A small audio embedding model, trained from scratch.
Training: soap at rate 0.0023, 2300 steps.
Rows from block 2, named by matrix and row number. Each number is 128 + 32 x the weight over its row's rms, rounded and kept within 0 to 255. All counts start at 0. After the name is the row's rms in percent of the matrix's.
# fc2: first MLP down (model.blocks.2.ff1.fc2.weight, 160x960), inputs 414-551
fc2.122 094 [118  97 114 116 151 153 116 138 150 144 134 139 121 116 157 114 159 148 118 119 186 172 153 105 142 162 155  96 148  55 130  89 166 144 157  82 126 173 158 129 117 141  75 138 160  23 149 149 186 150 111  96 112  65 135 134 174 149 165 102 147 138 108 162 104 147 131 131  99 177 124 133  96 131 118 144 118  98 103 136 116 127 160 135 132 154 108 161 130  89 153 109 173 129 122 147 132 115 140 101 126 140 160 120 145 137 108 104 135 110 170  75  88 153 125  83 106  92  63 135 143  91 161  72 166 132 111 102 100 152 198 108 129 148 106 100 155  97]
fc2.123 097 [154 113 140 142  74 128 150 111 106 109  58 151 154  96 120 126 162 187 128  84 175 188 111 117  94 157 112 128 142 115 177 116 150 102 149  92  84  95 101 131 143 121 141 153 138  91 145 140  66 173 152  85 121  52  92 123 144  76 100 149  50  91  78 167 165 161 137 126 151 126  81  73 102  84 133 148  85  95  56 114 132 148 125 118 158 113 110 128 153 177 183 193 115  75 138 161 139  71 111 204 111 188  86 190 107 147 136 111 155 170  95 103 121 142 172 120 117 111 191 100 147 125 114  79 124 142 122 120 161 127 182 174 125 110  77 169 160 113]
fc2.124 099 [165  60 119  78 103  87 101 184  83 118 135 148  94 114  92 109 116  82 154 136 119  87 132 110 160 118 173 103 154 107 163 129 133 100 119 124 121 165 140 155 117  78 143 153 135  98 125 109 147 194 133 140 137 199  91 160 113 135 132 122 132 166 111  89  67 166 142 127 161 204 141  82 159 124 178  67 104  70 172 154  66 168 132 103 130 193 128 159 146 105  86  95 144 119 180 103 113 121  88  97 127 142 145  73 176 135 102 185 132 125  87 102 104 184 105 113 150 102 103 159 107 184 130  66 121 194 113 142 170 129 119 149 122 100 150 120 100  96]
fc2.125 090 [ 79 161 166 156 200 123  88 125 108 127 169  81  95  74  68  75 100 135 114 111 116 106 133 148 159 144 127 144 159 167 157 108 156  80 144 157 113  98 136 128  91 127 160 117  75 133  87 141 153 128 164 129  96  88  75 164  78  96 165 107 161  70 158 148 113 186 120 152 115 125 160 205 148 154 112 149 124 154 109 112 137 137  97 147  74 132 108 158 150 114 133 109 111 136 159 158 153 104 136 151 166 160  99 133  96 128  91 128 142  89 132 157 148 116 172 123 122 135  81 136 153  91 144 107  85 120 113  69 108 113 106 156 175 112 115 122 135 157]
fc2.126 098 [150 166  88  86 150 131 116 137 114 116 115 143 106 110 127 145 181 144 112 184 149  83  97 146  74 129  59 149 207 185 148 129 159 118 152 108 118  84 104 126 156 131 102 118 138 144 132  87 147 115 120 153  74 155 123  82 128  99 176 140  81 124 124 113 214 123 103  60 101 133  65 124  83  99  90 107 113 174  94 103 133  97  84 123  97 108 139  90 126 125 108 110 112 132 166 144 108 130 153 133  91 124  96 126 133 116  83  67  75 176 152  97 142  82 123 133 151 104 160 167 163 187 134 169 146  94 132 139 162 133 174 111 100 102 131 137 146 111]
fc2.127 100 [134 161 154 100 105 186  93 182 109 161  79 148 138  93 162 130 153 165 120 163  80 130 116  78 141 140  79 206 154 155 170 117 126 153 147 144 126 161 115 128 187 114 156 152  92 145 114  98 155 180 187  81 104 130 163 143 150 158 163 122  96 165 135  97 106  79 104 120  94 161  85 161 125  73 103 170  72 163 151 184  48 123 134  95 129  92 157  77 131 161 100 115 113 118 107 154 120  77 137 166 134 104 113 164 131  79  86 134  54 160 173 140 102 110 115 152 133  78 181 135 149 203 138 167 101 113  78 110  95 130  70 112 161  75 110 124 133 137]
fc2.128 103 [147 139 143 179  94 124  87 167 168 123 145 109  75 161 164 131 135 135 118 152 111 133 123  91 128 129 194 130  74  72  92  61 133 109 124 176 116 127 138 133 132 126  90 183 112 184 115 143 170 152 116  95 128 129  97 153  90 138 103  95 143 171 119 155  97 110  78  98 125  95 148 148 108 120 163 140  52  88 112 125 143  95 143 101 145  80 122  54 109 144 103 127  84 137 177 150 116 133 137  80  83 105 172  54 134 143 148 122 124 103 130 152 137 199 113  97 168  87 118 151 181 183 137  68 138 119 149 103 140 105 112 146 143 128  76 137 144 190]
fc2.129 105 [243  71 128 106 108 170 137 114 128 114 116 153 100 119 152 130 117 101 133 122 134 163 196  93 113 140 131 142 104 128  57 144 186  99 133 107  90 122 156 107 116  91 157 179 143 108 153 129 168 137 137  84 166 145 158 116 165 167 170 175  91  95  60  94 103 141 135 166 135 147 170 128 156 141 102  88 155 125 136 157 111 107 152 111 141  99  96 144 154  91 100 177 140 171 131 135  97 138  63 117  60 186 108 120 130 111 200 123 173 127 102 146 116 152 136  48 136 139 131 101 136 149 155  93 200 222 115 150  97  89 149 135 129 131  88 107 161 128]
fc2.130 093 [140 141 127 103  82 169 135 137 112 192 109 135 125 145 109 153 150 135 105 172  59 142  90 149 140 141 145  55 162 117 103 154 115 128 113 123 151 130 130 129 131 104 175 111 132  79  39 119  89  91 124 132 127 130 117 111 200 140 116 134 158 166 147 102 165 157 144  92 162  93 109 127 115 161 114 144 145 107 175 178 150 139 108 128 143  76 119 174 156 166 176 105 149 131  99 176 134 197 136 184 165 138 172  92 139 140 107 126 172 124 175 101 153 146 119 105  74 123 130 156 101 171  82  95 154 161  66 107 132 113 143 107 122 155 127 103 137 117]
fc2.131 100 [ 13 155 146 114  92 151 156 155 146 164 124 120 121 168 122 106 156 155 130 166 122  94 139 123 126  82 107 207 174 152 147  77  84 109 135 109 139 120  84 131  81 141 124 130 127 170 159 140 114 116 120 158  36 113 103 110  66 156 115 175  94  87 119 134 143  71 170  95 109 123 178 131 112 133 100  93  70 124 116 144 148  98 120 201 125 106 129 107 115 115 128  87 135 138 129 135 114 112  79  65 148 159 183 130 132 155 138  87 115 153 106 164 120 161 149 109  79 119 151 145 137 127 133 153 173  58 139 122 135 134 132 148 107  90 183 172 101 133]
fc2.132 095 [229  81 167 135 116 125 130 181 132 120 113 108  74 125 113  78 103 122 122 126 134  98 110  79 107 176 143 124 118  54 132 102 143 117 172  95  86 102 135 121 119  76  84 189 115 120 123  93 141 162 156 103 140 143 162 202 203 118 171 114 124  87 121 108 128 128 180 169 148 119 125 145 152 131  97 114 133 129 134 131 155 147 121 163 111 153 164  91 124  94 175  68 118  79 146 131 147 138 140 105 159 124 171 186 179 103 127 136  98 215 116 105 155  75 137 113 131 124 108  91 134 167 114  52 148 222  73 139 131 139 139 112 127  74 133 152 118 159]
fc2.133 093 [ 89 181 145 156 160 162  84  97 199 128 110 107  93 137 119  74 111 156 100  79 151 156 132 170 140 140 145 102 121 184 124 124 110 117  88  94 125  88 216 108 110 181 139  93 140 120 130 132 119  88 180 151 105 130 157  92  98 116  55 126 107 119 155 207 134 140 170 167  77  99  98 139 155 117 157 127 168 148 126 102 134 106 149  67 148 100 100 157 114 116  96 106 123 118 163 104 122 118 197 129 117  96 100 163 142 115 134  84 201  94 139  99 108 127 100  99 134  73 127 102 156 167 114 148  73 112 201 141 163  65  37 113 125 107  88 112 169 113]
fc2.134 105 [ 75 137 167 110 122 134 158 121 115 110 133 110 122 113 144  81 110 149 126 125 144  99 169 160 192 121 143 105 115 128 151 148 122 142 165 126 150 117 135 160 135 146 124 122 107 234 109 147  79 193 153 168 122 109  78 106 118 121 113 124 129  73  64  99 142 116 125 136 162  70  76 125 137 119  70 211 156 124  88 169 154 129 150 172 195 153 145 148 167 132 122 144 150 155  64 137 124 176 196 163 141 129  96 128 113 127 108 146 135 150 180 143 105 116 241 189  85  68  90 186 132 145  96 164  83  83 149 144 166 120 130 152 125 159 187 135 113 161]
fc2.135 100 [132 125 169 101 141 105 152 123 107 119  96 124 137  78  88 134 140 129 168 129 113 130 137 116 114  85 128 142 151 172  99 101 127 146 145  87  66 150 139 118 101 116  94 167 112 118 164 128 108 168 114 140 103 153  87 110  80 140 194 176 128  83 193  86 112 102 200 124  81 115 112  42 148 155 102 151 109  99 120 118  90  82 122 116 118 141 157 136 158 168 163 159  95  88  93 160 158  87  62 119 128 109 108 113 148 135 114 171 148 115 116 170 127 178 130 170 115 139 175 149 133  37 161 102 140 145 114 102 112 128  46  71 121 141  62  99 133 120]
fc2.136 091 [113  72  92 187 122 121 114 118 131 150 161 113 127 116 129 110 140 124 121 122 126 121 128  94 144 121 141  94 117 104 128 118 125 113 101 158 171 158 133 143 159 154 190  80 168 106  84 124 116 133 112  76  84 145 119 120 151 182 165 156 149 159 173 103 116 137  50 155 101 135  66 115 167 131 131 122 140 147 163 180 148 124 121 137 100 160  99  99 132 134  95 100 122  97 156 116 145 100  97 125 168 136 112 129 154 170  84  96  99 107 162 113 110 175 117 116 137 181 130 125  91 135 119  88 106  98  93  92  92 124 134 133 162 172  90  90 148 125]
fc2.137 093 [157 188 147 165 104 177 139 150 139  63 209 162 122 180  96 166  90 147 150 151 132 142 143  79 125 110  88 156 141 140 155 111  98  74 133 117 182  66 130 143 162  50 140  89 174 150  88 146 150 110  97 154 100 170 132 145  97 117 145 172 128 183 181  99 136  88 132 193  67 113 142 201 142  93 185 150  34 115 109 108 100 140 121 171 102 133 105 114 136 107 131 142 142 160 131  77 109 155 157 146 136 120 156 108  73 129 140 122 120 168 139 166 116 135 156 136  52  79 100 128 131  97 127 112 139 118 143 146 100 150 122  99 131 149 158 150 117 164]
fc2.138 093 [107 113  94 144 162 125 126 118 102 118 161 159 121 113 111 123 141  96 110  82 169  91 117 178 114 132 118 100 127 142 114 164 113 190  90 126  97 169  87 114  68 156 168  78 161 149 104  51 115 157 173 154 139 101 111 134 181 177 117 133 125 131 173 151 120 144 161 152 195  89 221 177 150 131 113  83 181 116  93 110 137 116  97 146 119  68  84 133 101 106  90 127 119 151 144 132 106 133  97 150 105 141 118 142 107 160  97 112  89 151 132  80 119 108 125  91 136 159  74 154 173 102 163  56  63 135 101 123 126 119 163 159 146 166 123 119 138 181]
fc2.139 093 [182 164 122 111  91 164  79 218  78 106 106  71 146  98 131 150 204 117 109 121 167 117 112  97  80 150  92 153 130 111 148 147 155  86 101  86 123 168 181  98 129  73 166 126 147 110 130  69 127 120 145 122 145 132 154 119 231 160  94 104 110 149  66  81 136  90 126 125 119 123 128 175 176 124 145 103 215 205 132 157 131  88 177 117 125  97 141 145 116 170  94 106  82 154 117 136  90 119 112 117  91 149 151 159 169  98 140 110 121 114  93 107 130 150 106 129 106 134 158 128 124  58 153 181 137  51 180 134 101 159 131 116 130  91 112 141 117 143]
fc2.140 096 [176  86 173 121 114 147 131 131 152 117 140 151 153 145 129 157  73 145  84 122 162 129 103 190 119 119 175 161 130 136 168 118 123  93 113 123 136 140 130 143 151 146 191 176 134 130 117  79 138 154 128 159 144  86 151 100 132 127  87 169 118  65 103 119 167 133 210 154 169  88 146  51  50 104 149 160 155 122  89 123 165 148 131  90 184 125 133 126 167 169 118 171  96 206 106 141  96 165  72 148  81 135 140 138 149 113 139  97 120 110 141 117 146 137 127 102  81 100 120 160 129  76  97 156 164 174 102 120 125  95 135 150 115 141 123 115 152 128]
fc2.141 107 [212 103 126  74 115  88 170 199  97 100  80 111  87 129 121 113 148 139 153 102 160 126 102 135 150 125 131  51  96 120 136 133 171 116 142  81 172 153 144 109 128  44 109 144 126 162  90  61 150 141 153 156 131 111 105 107 171 143 128 101 107 113  80 111 175  70  90 127 147 115  95 165 163 111  63 115 132 153 155 158 117 128 102 125 117 110  77 122 140 141 200 145 126  79 149 145 127 115 198 136 112 101 160 126 106 127 111  84 116 113 146 103 154 171 117 149 145 106  74 119 138 196  70 106 143 149  53 105 140 146 149 145 124 128 169 157  81 160]
fc2.142 097 [101 158  88 171 135 153 115 122 139 116 148 201 167 129 119 160 112  85 118 134 108  79 159 123 123 108 169 145 128 125  94  92 129 133  85 119 119 163 114 155 106 128 199 117 116 133 151 145 170 114 106 112 114 141 135 160  89 176 130 123 164 128 116 164 145  91  63 100  45 139 139 150 159 154 132 153 217 188 105  93  92  81 123 127 105 131 148  63 119 131  91 113 146 184 138 110 112 130 196 106 119 138 111 149 152 156 141 105  67 136 145 121 112 150 112 157 104 121 175 109 124 143 137 131 192  28 186 120 143  96 115 144 120 175 115 119 164 119]
fc2.143 093 [ 72 178 102 112 159 121  96 134 155 112 103 128 134 134 127 125  89 123 123 147 167 119  81 166 116  74 209 159  92 169 129 167  83 160 114 143 139 126 100 174 120 131  66 126 134 154 157 148 102 130 112 114 133 159 160 111  99 129 134 123 104  98 201 119 131  79 159 101 196 100 187 148 139 107 150 180 167 109  86 176 200 133 141 107  78 150 183  82 176 151 215 114  93 142 163 113 135 162  98 144  74 148 187 128 142 145 173 152 104 127 143 169 115 189  95 158 155 139 182 157 121 137 158 192 160 113 149 162 152 160  74 136 131 136 159 149 100 165]
fc2.144 097 [114  89 103 127  94 187 113 129 160 121  32  98 113  80 119 107 134 150 185 122 140 146  77  59  67 166  85 143  97 171 108 107 196 106 111 134 153 173  75 152 149 103  44 131 165 129 190 123 164  80 155 135 119  72 114 105  41 105 155 105 213 146  92 151 121  60  97 150 110 145 125 145  56 118 123  91 117 125 138  93 117 156 121  63 101 118 174 181  84 135 125  94  66  96 156 139 177 110 134  71 126 176 105 214 147 125  85 139 141 152 140 152 102 154 123 121 107 106  86 121  82 150 102 108 148 125 127 111 163 108 110 126 181 135 128 129 128 101]
fc2.145 099 [136 151 183 114 165 164 173 127 143  72 154 108 127 145 157 108 139 119 162 122  92 123 196 160 110 100 151 105 179 125  78 182 108 197  96 159 138 155  95 147 148  74 169 143 122 134 145 122 159 127 149 131 121 134  99 136 169 144 167  52 104 139 162 120 136 137 130 159 116 189 136 106 127  97  69 121  88  92 149 120  78 150 154 137 185 171 139  82 114 123  94  59 112 124 138 123 114 171  97 114 180 163 151 121 134 136 111 212  70 113 162 115 137  60 101 166 148 132 110 162 130   3  87 145 156 163 164 125  97 124 136 149 137 142 133 145 123 123]